A small image-text matching model, trained from scratch: encoder patch size [8, 8].
Rows from block 5 of the fusion encoder, named by matrix and row number. Rows with one number belong to one neuron. Each number is 128 + 24 x the weight over its row's rms, rounded and kept within 0 to 255. All counts start at 0. Numbers have three digits each. After the name is the row's rms in percent of the matrix's.
# fc1: MLP up (fusion_encoder.blocks.5.mlp.fc1.weight, 2304x384), inputs 330-383
# fc2: MLP down (fusion_encoder.blocks.5.mlp.fc2.weight, 384x2304, transposed), outputs 330-383
fc1.1132 107:154094175096121116112136139119154141142117112107168158149134117159142093140103105133131105106162091115097129085162153133107166104144128118087126145137087114111101
fc1.1133 117:144105110127127115105127145091129118132162146138128141120125097184107100144148135159175098088081102138124117158161103162107099102122092168126143071152109153100129
fc1.1134 108:169149141094157123102126157122142107091133094095182141144121121102140148108096108134104120094096144152122155166115141113124097105160103118155156069112113158113123
fc1.1135 080:147113160147113119150125133111116115137120106110152105102112189151102129100167114129108094151142146139129138172112101129119145167122136128156096129137089144143112
fc1.1136 126:129122118166130169138127129142124142158091136135133109180157186107115140130111126101116104113094122110169082144117112115131200139087173154147135085129116110140121
fc1.1137 108:102150141146166118143132087102154181136149134103166129114129148122122122145133123143158147130143149144136163141132124139188135158159162148136146112128123090159128
fc1.1138 096:151121135151135144159128132118088135119143107117145144105085091122105098111144124114152116150146087094133120123113115123137165108118164112108196132116136133168084
fc1.1139 099:098154123103099146111118103170186139136112131124164146144103135140159118189127183154151113106149104124100141107125154140119122114147162096110131147147114152101153
fc1.1140 095:122171108140144153105106155123124101089145156187137121151119093149161084136157112101105095118103124087127107134100111073109114128136094157109141100094115115194080
fc1.1141 097:164100126049113136101139115133135132134163148146149168148148116137116111156189104130109146089165168088145157115102105143154119116116138124112147142095098134096164
fc1.1142 092:142089128088153088138100153127102152140115186122156132083109119124124124162174131108136124101142130128144132126127151135152130130143125150135127083102154162127122
fc1.1143 095:086108182143071143136160087137106102143113110130141138104121125199121131118120132132145153134136156143134128166095125172110157140130096151152067173101102111148122
fc1.1144 086:100098099130151147153143135111129165134116129096176077161122138141136138137140135165105096097121090104137093135111126165148132135148095111155112152117168118132135
fc1.1145 095:133141121181118137120132136120102124184185091105124166105149097145142120128062114147130146143130109145133121108094108125157138107103127132110160102137170129129151
fc1.1146 104:120113086124142097082111118137104129128117129157163115096108138147150144117135124169130143091155099142129108115115159152146173105153129130125087160073137100097107
fc1.1147 105:146142127093132129120201120124165080150140103142154120103113149124164074123109128138076085104075142126163131071125134112136114166097156103139120094173111129131097
fc1.1148 096:135099131149158155133116162132148148109167086144134115120109115115118175079123106150143177082100097122112147158111120099118132144146156150136134134139099120123130
fc1.1149 074:054150157097133121131141128164150140136119114110129114136083134138138075121105139115116156107121122147143137120104107124147110148100132107173121123142167064139149
fc1.1150 091:129147075141132136184136116135106131135111119117121121084110138152127112098170112144118111115172163109135156125110107138164094164107137080121140116139143100134113
fc1.1151 107:161131138135154100112109107152096141133104149114133128075117113081122116169139100124112129170118127151156108172147146147143142118125144132102163176104154102143144
fc1.1152 105:108121130168120103046127145142157142149135106109136133125134142142107147126182092120156108092111122134137116071108163117136142114125119142143138167112122135086112
fc1.1153 097:152142125162140132170136079179103091148106139124135183076129174120125098106154117149153071148118142125123153122091102141129113127124125100111119122101103137159107
fc1.1154 100:125126106159144109091123120109132144116123150141141183088122152194126120135118150118115121143140099097162149140127119124122109124104187160119159132143150117158128
fc1.1155 098:142087105172172142148161105153127084135113099134123120101124090174153149120139092131074155102166123092121159112107092152157138101131136117108115098152139127126105
fc1.1156 089:132156115132129158153113140140092148148140108130129111143117099104190094129133152098132144149136137100086106153170113090140143111118172127132154086133134127103170
fc1.1157 090:165125142135149111080173146139088130094104108069149128136107144131116140168155148119143135101111133147116117131159184135069088140135122123115159098144179107131086
fc1.1158 121:151094141123128128143136115174126127116136099104165111151141112112124165145118068128125185110106103163144127151129127138139115109168120120134127149107124128089108
fc1.1159 084:135185098114083157141147152131117098160176142109179116108154106099173107123154125142134127143138172130087113125178089180107087181139132131152103134147089127133119
fc1.1160 102:131149119146116101153118117106117131142109135117158103147122103116121152107147136159137134096171121149091092130177129125134194150158177147120100148108121158102145
fc1.1161 081:110137167122089108119099114136144122136108124166179145123114158115103119116137096127140136133093158124110122130154124165154114122116136124114163098115150158146144
fc1.1162 087:092132129105115108143128107154119103141116128104119127117145102140156151075103116133068147104099150125129140082105125119141095148142123126142117149146128095123140
fc1.1163 119:151118127093144126130112159114169113147106107095132159094108181094067116098121120142108110124163107052130128146127150123117099121119149150138115127093148088134140
fc1.1164 093:165157119134132097133123097175128089129107116125157147154139134128126172129167127106150135072107139140138108136118138106125183115123135139098132093150100134108105
fc1.1165 132:102085141133151125137138081103082126122130136145122121127136142151153130123138110097148116113153126076110130098118143184123148137146138160125126075142096130153120
fc1.1166 101:124129081165117114141108127095108091140096124139167127113072129117151112145140129143126078115156157116135114117111090146126152132134159198160116158079152129134131
fc1.1167 089:145139083094140127146076152138146148168132120125149097177145118106161131157117124178118152137122079100111112135100118120133154148116109067162114119124132153121169
fc1.1168 095:116149129108061120156078131151149148093121143155159116141142135108117129137102127164167165147167136168174133132166073168171171118144132089141123109126136117130136
fc1.1169 093:136152145112140102140143148119111158121159120166158114111142076135128144105139083131076141131067082102173106109120134171123072144104133144122141139122082142127091
fc1.1170 118:158117101133154105107062158119122144101076125113170134131114159132137087132099149126091121129115123112124162131118134122118157138140116154138095107116104158128113
fc1.1171 079:079125146145128112114119102150174114120162140129158153128128151117151069107111180149111112141065155100156126120132113099131138139134132120128135165150138090126139
fc1.1172 094:152121116112109115122105119174155135143116142120152138146116123139080151079132111143111109100094127123097083064118150158130129125119104107124128138148105150136123
fc1.1173 097:152088149093155130132133137126170132152136099110180117142141144128140113170146126160097125099142138112116145123127136165204139139206119110140135102122103097130125
fc1.1174 103:147153102133130156123148148118107127087130097111134165113072133110150129135147133155112125142156106091138122142099145143134124161127150141117132126161129120141084
fc1.1175 104:107141116138113156106139157176137153084111115160156141112109128135160114112109123163122117089148178115132160160167134135164180124147134087127161162090156124131144
fc1.1176 104:130126106091102160164143121092139142128123171176165103074130089107101096128121074133099097132126104118084140115088125135104099110140164145121122110155095155129133
fc1.1177 081:101132098141144102099109168117125119117081095107151137083135116158143189143109134127140127131119140129134106108178143125130070133129135160163143106137102138113114
fc1.1178 070:111128153129139133135130111173092079133123118142195091153167149117102121077119104123100128151106117153159113114173149122092135131138147127138137149120145137132103
fc1.1179 097:158115127118164072134148113153113120107098121092147140152105116151107183173139125154131153123146128167137151127087139162124102132118139140138118128075136142117124
fc1.1180 097:119109083081108109144133099157138136149106121121163123116117133139118134111081160158128125192092132109130151103103086074106117111131150131140158132124119082128164
fc1.1181 120:153117089125138117099148163155171098117127129134141136133144097141108117134144139136131097109125161153120119111168122145117122121109139131170124117103102141143188
fc1.1182 107:126145080135134109120082136108091127145083122123111101111144156150152152082153101131150140122161126075151126101188101150102131160097145155159163152147072115138140
fc1.1183 088:141105112121144141121131121121125156110110116140123152146148111127078098139132141096139078126103126132169171108119162159111099150126125113139153165120087135133109
fc1.1184 116:149171100135141162108105171100144123166105094159162126089124103047119171163140124151145134113144142122113112141085128091130125092134116089098131145152134119114127
fc1.1185 086:136119133151074128124146150123144118106132084083151121095160110116129139106160144112111123123144132108092154099183129114085129089150131118123151139143148135130069
fc2.1132 062:107112078130119114140089094113105094152111125143116137093144109112134119142138134106108143141133163108110124159120119122145123145145104149147127139101107130108129
fc2.1133 173:169150152107123119091164141174106130124133144132120148158106141126172108110116105108097137110153134135136126141098135137157147158139160107128153177108140111140134
fc2.1134 091:093129088123183129128170136163120108189112149105115108126172112108100078161148139144168151133117108130136095120090159151112151106111064183115127174150133135131113
fc2.1135 056:142113117150124142088152133088137125121149149137136146092155104099109164147116127109130132139144093086138089121144152119181130119134143140130167137114134101137152
fc2.1136 146:124115103094115142142089117126126121153124140113113138078103080100118110140130113151127160121148138136065115124155133138102105130122119143144111141162141148134111
fc2.1137 147:168133074120112150114136189133107099109106117114149121142115102170116112145107153130089133106102108092116134092125111110109107114172101087134129095110118154091145
fc2.1138 111:143129105118107117125159127151180122134110134133109059159181164127147167152142152166121139108122128161098076123125084176152126150142134119119103107146112149091150
fc2.1139 052:135080100148142095138132087147102121162106140148114126101133079096144117100149132116090124100125122130107121149141123147110113147155082105087138102116087109117039
fc2.1140 073:103122107098163155123093116110149127159169102113118157149127144099137152156125120082123085135144167110082071134172175128172133134123117121090098114170153139116125
fc2.1141 077:102126127211154125103119123146132127188122179096135122104116101153118087078137126132132084154107113145096145144136146104148131121113097169141123119147143114118151
fc2.1142 046:094132135147140156122111126112098138105150110096151090122128113100102120142067115098163128140125132124120092080097131145171142141137107115123111102132180130140111
fc2.1143 060:155156133139085130153096151154150105108161096126109146145101113134166124121132121123143112097150133099107183155165133125144135147081176143141135110144103111113159
fc2.1144 028:137140121134150122112129147166150138104123129160155120160159115126127132130085135128105146143126088209137080137129145144098107107116107117131098103088076129099126
fc2.1145 040:158117147101110136112099097140090131168108129120144092116169098141134128142103147124162128122103139116150158125109107125104136150147110097125112178167127141098143
fc2.1146 089:142136112112132146164133130090148129120127124153130138142119130134128141148100117122128120161158137079107148160138090150134129134128094112169132114154131113103118
fc2.1147 142:136092116134120138113083109142125128113097150123114155092108122129106145132180209094131147117133129093115111100137100123134113097143156121133136162130129091138142
fc2.1148 160:124148103104119150115113085147113159119118142092109129146148131124109142170119146132138079163117134123115173108121102170100120102159138125164113118149117115107111
fc2.1149 137:139118116169120127092111129095116119104173165138071167155161124152133195123162116142151101127146132122085114134185140120117140142141156156114131121133111119161102
fc2.1150 080:120107185119139088123131127179122145147160118118148110126129124138142097147097106151106145121128141179133132123122146130083122146127099114119092099106141156106161
fc2.1151 090:113101164116113118126147175149137109090151150122139115134152126146122152131095123122155133130125090133122144117184111085088118131109137127152110118099149153136075
fc2.1152 081:132176107120144143139090165146117122142119139137128110110172134134086117123087105146089116100149111123074148136157122156126117156078139103121119110129138080111159
fc2.1153 077:135134132101102135067100143135150196147180133129116152148117143136122144112122172144122146131092151116162111126141126081157126108163083143164087151111149145130138
fc2.1154 043:078095167170152153086104105110129137188093117131134140072149149147129171089143111119117195114119138170116157116138109096134122117155157145098116134113139157133140
fc2.1155 042:133156136155103135107148165078086144141126143165111123138191161151107109093090119137180119116147119122156060134113127155134131153167117146184124099145141136092171
fc2.1156 111:128105139123156140128162105107170128136114099122110094097139116155070196159121144133082108129147161153126140115122137138117133116149076143153149142129136162106066
fc2.1157 149:127095103128121150129049115122141106164157107135075138178155130172184097108116126122122109128157114115124083122123142072168116144110106174155129139126143155140121
fc2.1158 104:119131154129141100131145135134105134138089160177158146144068138123092131123115130068134086120158125134076110130163134108122101140129114105128149131152130114166160
fc2.1159 040:127138093091149163113153144137122137132141136150108080093102134136107136116156138114129109129155116154121108156117150140148160139104153099119125178144110135132092
fc2.1160 087:130109102146175120080138118145134121118139141144120143108167088143148163157106130069136114133112132079142177115103146096125154080091106070112128106110124120137163
fc2.1161 190:106109088110170172147120126129126129118103136102081118158128095110136116118134167092117138156175138104134174163123133119099126104159110110121054144112123104105105
fc2.1162 067:107134139132102157143125158132160121148131133173096156138140139147135142130125135123131186142114166121164126083103115156103111147130154160139152112123121156091104
fc2.1163 130:120114124156106095124163112152110141114129150161141111163128083152140143141142092140160120128117143184126136128155123119053137088115116147135128108146127171123077
fc2.1164 067:137119108154169160096079094108129153129162139128095162119136124133142120141139141131111096141152103085148114120112088145140104152126139095161124165123184126104157
fc2.1165 179:098160153129135116142140165169143114140149121142176110118172141101109104128105145107063145099111127156148144137107169103147121131109107108131118137124126151116200
fc2.1166 092:190101111114110121147129137138120131137146142144135132153135109146130102083105130114143140146121121161171106144120144096106107111115129106181139120134140106142129
fc2.1167 136:091129157167134145102141104119088112123157120105131127112086128138123113147135153089157113174147166117122118137147136118112100116152127125107141134143126072149126
fc2.1168 088:117093118160151159106191094086121092111154170122137118134110131148114134190128136100125155098118101082123130120100167095073120140101125133118126134105113119099132
fc2.1169 047:124118111112139128108129134150115137149139100149122143094136098096076145139106164099103143130118120150129117093129099090138141153124131104154124084117141142133138
fc2.1170 082:079140133121094160150143131114114134153157172119131131106164131121113099132149119133156134118134111139107111170135127105125134097130069107142150132156156143146117
fc2.1171 145:154129125120138155157151119136113128136114156120040100116142086144102147121136096136137174135141102137142179180148150101145135096138120112123150150117142147111157
fc2.1172 100:116157117129102147126068145127096113087131112111112133150139147128134120155119121103100114127136113134108145174144129106103112137171116131138144112111111109099156
fc2.1173 085:124138099131120120114108106164093113089116137102120138091143131138153161131124134089086177172113102146127118126100121172117124133101095180133130160117144131091095
fc2.1174 073:136130179154104114145092111131098086160107138100110112098129131151148071133151177099183118122100126109083147154114140105186102090127097143141137151113115169141102
fc2.1175 043:144137103141107078156167124123118128079145145117145126113088133140113144124149124118126124139117134094128108129085153108126103161124112179059135118127123114144123
fc2.1176 067:159153100170075119108128143091119142110132158108153132139065092137112095101099124088108129111127120099166109123124154186172128185136166091146127130126135111148135
fc2.1177 172:191114133123130156173114079121120143105174143151104113099123123081126096111183101166110093144159142119132150119139161134128099094125140132113105127126129075135148
fc2.1178 111:126113113183122114089146157166162169094153177086110112119075116103138132143138164115121134122116114118123167112112112143154095122099089122090101127115142134102071
fc2.1179 180:080137169143077147138126165136123173143115095117130070101142106117168108122142092108132123127145153135109154114138123085133129147097104091098162115144129125141154
fc2.1180 141:108131122159153127147107135095162118108119115148078134137161115147133128161155097129124169139142140140147120127116100161104141163140100138107094136167143123148122
fc2.1181 111:092145125154111144145077133100123128166137100116104091143158150122159127146145145094134125126164106124131130133115140076139085154126123117105175129145134105124123
fc2.1182 133:127129184153094124163167143108180112141148131151136152124108133129063140100134109136070152141090117136129117136099155143190090125114118145122070130103118158130075
fc2.1183 086:145141082131166170116098156150127106133109144105137116114159135089173120130123134123118131113177184100171086167126153095092180164090103142139108109121115140166139
fc2.1184 181:133125146123118062092140091157130143144137166096142113156132118185105105107103106092143146119129162129190117124128151137106138143091141128147156122102135140099192
fc2.1185 074:147077119126128092104126101127128098136135096166143135164135172106125092186138148156128126138141151127151127134152126093128110149096152174145134097157127129131125